A small model that predicts height in the pile at each pixel, trained from scratch: trained on dead-leaves pictures: piles of overlapping shapes, 44.8 epochs.
Rows from block 6, named by matrix and row number. Each number is 128 + 24 x the weight over its row's rms, rounded and kept within 0 to 255. All counts start at 0. Numbers have three digits each. After the name is the row's rms in percent of the matrix's.
# convs0: reduce pointwise conv (model.mid.0.convs.0.weight, 64x128x1x1, standardized in use), inputs 64-127
convs0.0 095:127151137098145136120117162107125143170116145134118159109087112129156136085136078111105168072137144112177130138129115136116122150153148171112146143120133148115127115094109177105148101111137163
convs0.1 096:151128110090105139098140161190117067117124102143161170128105119094122138149144156109083138123156095128117129135174141134083123183099148086086131141178154109127136125136151151143136145125137136
convs0.2 095:086082093112120165128167143124096108151150124103135163129140129131139150126118125069121138152180149174144122133124130107104119143129144125114153136121142151114148126117152084114138117156170122
convs0.3 098:133135157110117104124147179089068104102106137168101130141090118153120111117152141155147095114161119127172116125122100135133137115129131121095123105149098136120130132130149120107093115139119148
convs0.4 099:100123133131119120114152153136113183090091157128162107111130163112112115129109160098114074104133150123133110102092170159104139115109097131107137181182150167141158082102118121153114152157110145
convs0.5 099:120166136135194153144121148134125109166148155098162145158094149120133148102135145140110121099133173140129135154106142092123119119088126171166094102089158114069150134113093111105129163139130111
convs0.6 099:099139103110104094098192138130126120143135133110140096108146129133126118104141171093104107145154101136121134155114156117066115154144106100143138088089115150122117095126127124135133104140129108
convs0.7 099:122086122150144128138132121156125105126116152096105096128133123119183111109167165132120139131145139156075128104181124152172104108144141120176180116115121132113135172116115097110167148112115134
convs0.8 104:126146135113123098134158119123124097139095109107127108162156119073108118134161133115156116106160120118180140121091147120117115135153118120128143112084116170137109139113122127123125198141111133
convs0.9 100:143142161146108072108133104176116090115073090138097117131112090124128104148162140138131125115100146111181098102113133116116129160115105174082090122139184129137129124098114124162184113123146113
convs0.10 106:128092124156132138152163096106112145077111099125132113156164171153142166131147123130140116146121152122121127140131090113125109125125144163119097107073110104139152109095134125082143117184145140
convs0.11 098:156156155118135106103187131148129156090093107125137186130103115120124145122129122160148166110086124137154102148152123092092108127172138090125129152105120107168125111133121137142140090112089169
convs0.12 096:137152093108166102133133146155101135107091082124132138104070121114094112139136123132105166107142137122164168131075129141155144123139110114112150126168150114116119118145140117126151114161128126
convs0.13 097:121141144115148138195163135138134144138127141095134145077124123092110142126121094116134091146116146121126164096116102159135147091124088132153149175145091095157114126123143103131113175147079123
convs0.14 102:141124133117111180111115147128160122132091102116082126127110126153179084121134170136115091127163110130127111160134141097145124115111110111138109120135134144127142154099131137143147152157118107
convs0.15 101:105104143123142162165136116111119078124111150096136160144140121106099107110176100125120118128112151098163136144144118165094119096080092104175118163100093146114098145126139165178126107138103167
convs0.16 107:136088144113167159127159118158121088090118119128088129141076115155148140112110102116115112161085087092119121129139145138099135095141134148133152125152117144125099155171153111097141135122133133
convs0.17 101:120147132129104093139129140109188106138167104140083145149126127068128084122118146057121144081146085146112144159142138170095121095158148116114174175154137102118133175123136117119140176132147130
convs0.18 095:125137121154096157143179125162088123135119076128178107108120162109108141140174122089145108073104154166108119124131151115081091190136172154133138122151096120119130121107129131154093118093112135
convs0.19 101:108112145144137146144101152099125126145090137123097134127093119138182141128117085167165145083160122149142124114130065102117104099098144141118114140141134100112103119181119127138131143145082144
convs0.20 098:132103149114125131140124158164174111168155150152155113165154140122099171116086121151162134114136140129087132094106157114118107097139143133131117113126120074128112164088091147091131097149114113
convs0.21 103:116100111129123079110150162138107151102131173090141138116146080091131086142101170102144143171112118138113144134147134183111161117132118157154117160085098128130125165100138161152113128125145133
convs0.22 100:119090131120130137145128139126101080119163126099129138147128138136105098148150126135154176133128120114094143144169141154110129140223128125145155135126129122110157111149080106148145147101095107
convs0.23 102:118107060146129140129097106160084157097116149131109159192136134128136104125113118134105129076103112111146117142172141119162088114170153094138132119131100134127158125122146160162113131167127111
convs0.24 101:113144155112125140153134167129108133177121107140119094140112095114104132141151160122135126160142127145140124099156103063145058143084112158143145123104092127147148123117147104131098130108153058
convs0.25 104:094143136121149133129160085134178088139079135112105129143122149112141125116109156137142119110163096107124161175097134127142109133135149142105116141123090121129166117183113115155092120101195111
convs0.26 100:149158103139105133135146122116138100140133138121102101106135118139183148138154128122154127109127136156165091174126115143156144122146135180109138114141139163160114139111128119163119144155181094
convs0.27 099:124105104110104174161104111166142155121117144122140117090198136137130176149113103152112143114122085186152139096107145132133129119146139099147120151124102083166098112129162124143125161130141140
convs0.28 101:153118109161158088137158113158117142181124124127146094086142106143161146144149127110144119106121130120128103110182157192116133124089122129140110136139113108132137136128126133094115133084119109
convs0.29 102:121090131157098086117129160101115147151163116124130115090176155127125127179147154126111137105172160119131155161123098136173153090088126130130120166146126088138088152140086134140167140117112098
convs0.30 102:122102168138114142139126130121078193105155102136107141186112140139180128103116109140149091110131145155151145133116121134105147149133144140083120133122103133144145137103145122129126138132122138
convs0.31 097:105155121087130109123154126134156128161164140108125107108122096125125114133151130130164170147106165180118104126078138098089098116123122107163131133137130089115113138176139165123174111150084140
convs0.32 101:148103119094126103149128149161121134126153098129121152142111152120123149114145160096129127094166119133137129142138127144104104155105181105121131125129147150141125160124154115092130135126116105
convs0.33 104:120098150130116178133138116095146128097114103132134144116151139191115115123129135181148146099139101137119122099113094079119118147107132134115149118154097144125125115151148138097173073128120139
convs0.34 100:158141116117107104093095132097151108180098139186132086102134122113088122119129096152132126144132129123164119118114099136167105169142155119129123120124120133078152159079120150148091121124105130
convs0.35 094:111132120108085146140126145139088121116068110159106108105100117160136173098111107112128132157128156135122116101146182147101150163154157097145090125115154108111098136138139089100118139136096171
convs0.36 101:119173092132110182113106097104125108137106123153140157109146112128111106098112164120125134142084114115115116152166121130132110144131127178188151143096139110111119156135137132110112132148137083
convs0.37 101:120134128117171075143188106127096132077122158127090160094112095159128100163139117135128151122152139100159150132129106139083068137131115116134163142118154116123152160118089142121083096115164157
convs0.38 104:105134129159111137118156165123160075142149126111174125109124186093152142110106139105153150165144130142173108079170125083114111094119113110150088100121118131120127116093109130158162132091115141
convs0.39 104:111144084163155118117141156143126119157124112113156102085131111155126105112164135133131109128104145152117174124116133158093110061121131096142149089119125090159185165133109100126120107130180128
convs0.40 096:134143128110150112109180173092141154141139166152108138132128126147094124140145178086120157124122099112115161163099178118128110120136125141116110148103100094116136134106095116154096081181103140
convs0.41 098:140090101155125131145130130145126170105093115136129119102123119141112129166124120146086138121133121103114159159092162139147114166107079115146173163134137148168140088096135168114157096098103093
convs0.42 099:147143128081110122152114108137145127159114129161150125094122106108125064110143149117134133108167130092108133123089076123128118158195183116132105097153125105127120089147113127114161120143184143
convs0.43 096:100116126090116124088139163148129087124136109118132081118144134097146094138127112125130129151123113146145092126136146127120128147120150130093105186138153154090147116179103135134132113166113144
convs0.44 104:138168144157084180088100112156110128088099120126117081192139149104100132135132157163145146121137179116123167130142154142138136121121148116121129170129139122091122133126132082123145101144141139
convs0.45 099:125117120153195168119120130128211135168174176123152052135084071137082147132122100152138173159134142150107082147114133154110110143120109108118116122139120134118141086100162120147137140101170121
convs0.46 101:156157146172115145118116137083098116091149110134130103169137135140076109110114100097151128105147135181132162172170107128133101169150136107165148131105137142148142114140109091110139119113171105
convs0.47 099:110137144138125133100123127156083093116122121101140125102104088091155160145101102132101105084170133121120163164148168103132111082119118130117143145135137150134099161112105132106113159161148072
convs0.48 103:105126068118100162117088120125184120123190108115136109167190095114144100118097123145123124106128153122145114107101120145109122129113146136182135145125119085149127121128090120169152095126132132
convs0.49 106:133132132107141098123158118128134132157122084122109133155155118123077106130144105114130173101160155140131096133135105148122124110108115158120107108113143155103077152095149089125110143123141173
convs0.50 095:181160151168114170147095131117099109180100130138130132079160173135143124135117123115112129089139157117114134132141146131064132128128100197131114107117098195138142159159113144140144093125134128
convs0.51 097:119111133088126138130112089106125139121125117143165100096164131137113114127063119084159159150174094170116139100140140136095141154140136099123130108135141141148135106080138115201140138148128169
convs0.52 097:120107140082085101157137132157125098107094146130124104116087163141108160089157119097129116144143110134135122096128143109132119177116133162088143150121167040137097125126167128125107104107141125
convs0.53 100:137157101152168124130116160188119090099150147138106132100113112139139119102172141138123151134134102142125074124113148093097142160103097104118143131129137085126122115121099149123187101108147163
convs0.54 105:145103093102116161098186102154149163171077103154132133174139137128075126110122108120146098134146089109132098101098101130081116127145116171150104114116157143123136123167074164121131151117160126
convs0.55 098:162135099143142109159106120158121075120124104087110123118161144139110182146112150149122095121116133091110135098124129095128091131150121126124120135133101133108129117085136181140119130165091177
convs0.56 104:136087134159170122095114109092114132081108122139134132095127119087153119125152118145111148117124101142137148167121093122110105172102096152102137136158125125124093133088135156177158089103116103
convs0.57 097:174133116124098112113120128084119128141161132108077099132139149131140150097113103156145185145143092121129116118140115162133150140071124147111130146131129127126095120136080110141132143153167128
convs0.58 103:075163157138188158104101152134126169140164121154098132151176144122114102129098139121143112131111112139126154081133144164132162129170141156146145127136131102138139132127110141166109128121117175
convs0.59 090:158151133121178103141136108118130120133122148134125138069147133096112066108127137147139126128174163143132095089128166144146110090114115106110159106130089076155121103134154152096123104123167136
convs0.60 100:116096061151130098179082130138168150116134176117133158152126188137102120114127131100087123147132146125129133128160095088106149148144139111138116124178157151084145138096146105137131148175160133
convs0.61 097:119148105102162131126089141089114088129144133133117141117119153148076133111151134160129111118187165123155127145125189090152132136156119149118112121131136139133117076102120161116104099131153132
convs0.62 102:147123102157155106159079133110105132110116105106164192075128123166108137126131147120132121104098143195149149131151114124131137142107110149121139109082123120165131137149108118124123168129133126
convs0.63 104:141152146092180100129134085109097129175117108120107148120121130137135125164125143141109125125160100110127146148138126146130147108116131126076119151123132119123128121150106143138120164117084180